Rows from block 5 of a small image classifier, named by matrix and row number. Rows with one number belong to one channel. Each number is 128 + 32 x the weight over its row's rms, rounded and kept within 0 to 255. All counts start at 0. Numbers have three digits each. After the name is the row's rms in percent of the matrix's.
After each channel's rows are labels from the 100 images, of 14848, where the channel reaches its highest value: "strongest on" is what is common among them; "colour at peak" is the nearest of a few named colours to the mean colour under the peak. Only what is clearly more common there than usual is listed. The data: flat shapes of many kinds, plain or patterned, on busy backdrops. In brackets: how many of the 100.
# convs0: first 3x3 conv (model.blocks.5.convs.0.weight, 80x80x3x3, standardized in use, each kernel summed), inputs 0-79
# convs1: second 3x3 conv (model.blocks.5.convs.1.weight, 80x80x3x3, standardized in use, transposed, each kernel summed), outputs 0-79

convs0.48 127:159110153143140162038098140100125123148168121044131116109014131115132124108145126132119128101177171149160173151148136152121151087187115126112179069155138134133099131071159071156109114159130099149175100115147149118126136135113090119172108165
convs1.48 096:135180151114119083162129128068154164093080206119127157105080137167134127134149103132184154091101166163189110018117086165121117143138124159151170120162152138160117165142107095087151147116135118132119132096206129157124185127109140099122114133
strongest on: count: two (49); its colour: blue (31)
colour at peak: blue (32)

convs0.15 090:155086145170145147133122138157116074133174160082047134126092185140089118133072138091106159127134137159155130114117047161156122133161154151124184114178136054123098106099109187121071111131125114139181192147115131117140151140130153073094130095
convs1.15 081:120134114099100112090096165117150135137138144087131144100071132198122129118094116086166136170091081095146088099056099116141117112098147133097090136102077114148095105152201118078158177135131117129103178174207131112128190064128106129100121161
strongest on: orange shape (54); its colour: orange (27)
colour at peak: orange (33)

convs0.28 114:213113121130130157143083127163128046150160144124131115089107115112076115136099172067141151145128113028181144181091123119112174163088092193131114079148128120144166157156131100090131130134185142137118129176129127071137116113145149119134095127
convs1.28 086:123147146122118133084131128114138094225092145166135149098107144190135135039053092163104075213115131091120113113093090167123115112099117147065136111165122102144093162117130116093123103122103142141133144098137089163080132107146143175161137088
strongest on: orange shape (85); its colour: orange (53)
colour at peak: orange (32)

convs0.50 087:125181168147112155145074097127135112095132089128108141141124140160088119101106164087156135153095140098116119163126104209190173137166110105140167131155140070096096147099083138112172108199182108143167059103160119151111156117108147066108067121
convs1.50 098:135178105131185215190137148165144165150165128161099113110110204130130157148164162123115126097180142147114124134122124079119146147095150148107065117081103075205135147128146127161150146143117223121122128108061145102134113158137120161143122113
strongest on: orange shape (51); circle (49); largest shape: circle (47); its colour: orange (36)
colour at peak: orange (28)

convs0.24 145:159124127121135138136144137115114161108130133108125130127126112134108000100117156126131189128114154127147145092170136102131124118120026194132109114147164127113099109096123140149136143137176117110149138166112211131134116149085147105124127149
convs1.24 142:098137139130109124146136093140122143078137139115127139131118130152133021125129084113118085122114141111136078128157144117133125138126000148122129132146134117122114013128122144085113132133183161124121134110128176135145141118157167192145123139
strongest on: blue shape (92); its colour: blue (37)
colour at peak: blue (84)

convs0.9 113:000118167135184160126115121095140119169136131071109134123132104142114185104129049166135129129122116129113118128128123111126132132109211185151123106113160114154113106090147136126124129133189121114135146102133144117150159120092137117166142122
convs1.9 110:044129094147224105090119154126130173072108128149116145101140126139118159135154173087139179179159133138131179137086140111073114112105116177121138151073128127143123131131124128137145070098209112119175140059132175128147153154147142108169130165
strongest on: red shape (57); black shape (48)
colour at peak: black (35); red (28)

convs0.61 135:204074150137146129138153131104128102170118134083141120129125121154108030082123251131136094105123131142093133128100111123140105129122041108130150124092110111137105139125124109141208107137174105125146113176170182123161146129125130102118118173
convs1.61 138:152170156147120160137113110140129196117108086166135140148133139140128061132122113153101017085129136161109094133110133135133139152141023109125114132134144135151133122149097146115110143113119158104064159113108087131142157097135164163163136016
strongest on: white shape (59); orange shape (53); its colour: white (27); its colour: orange (27)
colour at peak: orange (36)

convs0.49 099:138072136109191156146125141114124132066123143106127090139130104134127132096121160117163130090118126113120106123144160091095089103130150123133153130156133159100105097135117109167144081123010178117183118234156146134116131132097132115140157229
convs1.49 112:177144162157189139160126107131103161144125150126119159143097115104136148101128125167133148122099140152143107143176108136139152118133211048137118128160142109156133123124123119086088180106000113125107149056154150095095127145121103106066105147
strongest on: white shape (69); its colour: white (37)
colour at peak: white (31); pink (30)

convs0.10 165:011127137119132142136128127117117126144118137098128152128132125135118000095129170146120210130118120129136133131131126122129128122128171221137124111141145120134117137122132143158147143128009138145128132166132065128131142135134128129133134132
convs1.10 163:011133127146122140146155106125145149150123129141115136112114116131133035123147139093115119102158149105106128139169139114120124112131178149118134140109126135127136063110140146096125109139000138125163120100149131127192133036146172150153130156
strongest on: pink shape (91); its colour: pink (34)
colour at peak: pink (67)

convs0.54 069:139114116131157103097062161173157068134130134105098186159147169124149109074114150085118163165124139204097129116126079115120140137102167085144182088168093116087067102135137217116091142102171110104158157134126150126124159146162148071125099111
convs1.54 100:108036150058122062177148153141184113101144099017144140148111161119108129106128122151143093096149155134190094082142127096188138112102122140129140107136105173147117161125126115135113120119106108102072161165141144109189132089109103124085139127
strongest on: orange shape (62); circle (49); its colour: orange (47); largest shape: circle (45)
colour at peak: orange (44)

convs0.41 125:000155162114123109121103140109077125139129148111106147154136144092130209112160132151120096095139142121168123129126134148140124137124097153128122118150118140119122248107128130143069162128174115097120105118144160141127096104128138153137148078
convs1.41 117:055128105125162153111111158122130189126113123143104114139129092141127073127156085128107104101169146136093159131145141148089141145161054132118149152056147131051135236149127129140124098152116165144157126186125106133198158090136162162178135129
strongest on: black shape (98); its colour: black (38)
colour at peak: black (61)

convs0.4 102:131062159129176174072144107143116101142115147153122110166091094073139140122173149131114166163080111194136124174144105084053228167065121124074083123164128132119157137112174127105092132144117101089127115167113123112174113143134125141126156122
convs1.4 080:129109171128145118118155136156110126160115181044134141162134173155134074103151101115081111123152140103120167166125125106165068119057090124127063107104139140113102130154116149161113121151064090127121072117173057124111163206145136116191150130
strongest on: count: five (53)
colour at peak: pink (32)

convs0.42 113:119124160114125169141134140119115127117113141076132161131122127125117107063147020137131255117170084118154117130118115113116118113125125031167104103152163123130108210109121137137126159130134102106114133125141174119160136126114125130148117157
convs1.42 103:064106083105122109112157068153127100185133101158106131123130122152148109134126000131128158149125128121098157132105127166099131098119099143098153130097143148144146158126116104123111100116180168142147114215068129110079153108153129065165135152
strongest on: black shape (63); green shape (50)
colour at peak: black (54); green (39)

convs0.68 167:151127142109125148130119128129105148134137139084115150134134113134120122102119124148139119114121128131144122128145125129129115121117194196138132112135142114129100118119112126158130136136147135099145152198124000124153125154112138115148132119
convs1.68 158:220128114147065139118145137138137120086120149120136143116131127149129139121141208080132066128174159110124102132171122134116135127119209076126122126092134143104119100116139135101110115138180097122142119168135000135159139110135108142149144153
strongest on: red shape (57)
colour at peak: red (38)

convs0.51 156:207137144130136148137110141124124131149140137091109155151152132130104062090126067173133251119130121128141149119105122119121130122123130000129123112138113127127102126125127151148117124135174121109141134165126059123148155146103132124135143115
convs1.51 143:136107135117143115185129131115130111183099153137139150133120142131140046119148035154148134110140121128105177154112174156140099118129173000107137127091167125115139088117143113126142127139158166108123180181116053124096153106133101080139156128
strongest on: teal shape (76); its colour: teal (28)
colour at peak: green (57); cyan (37)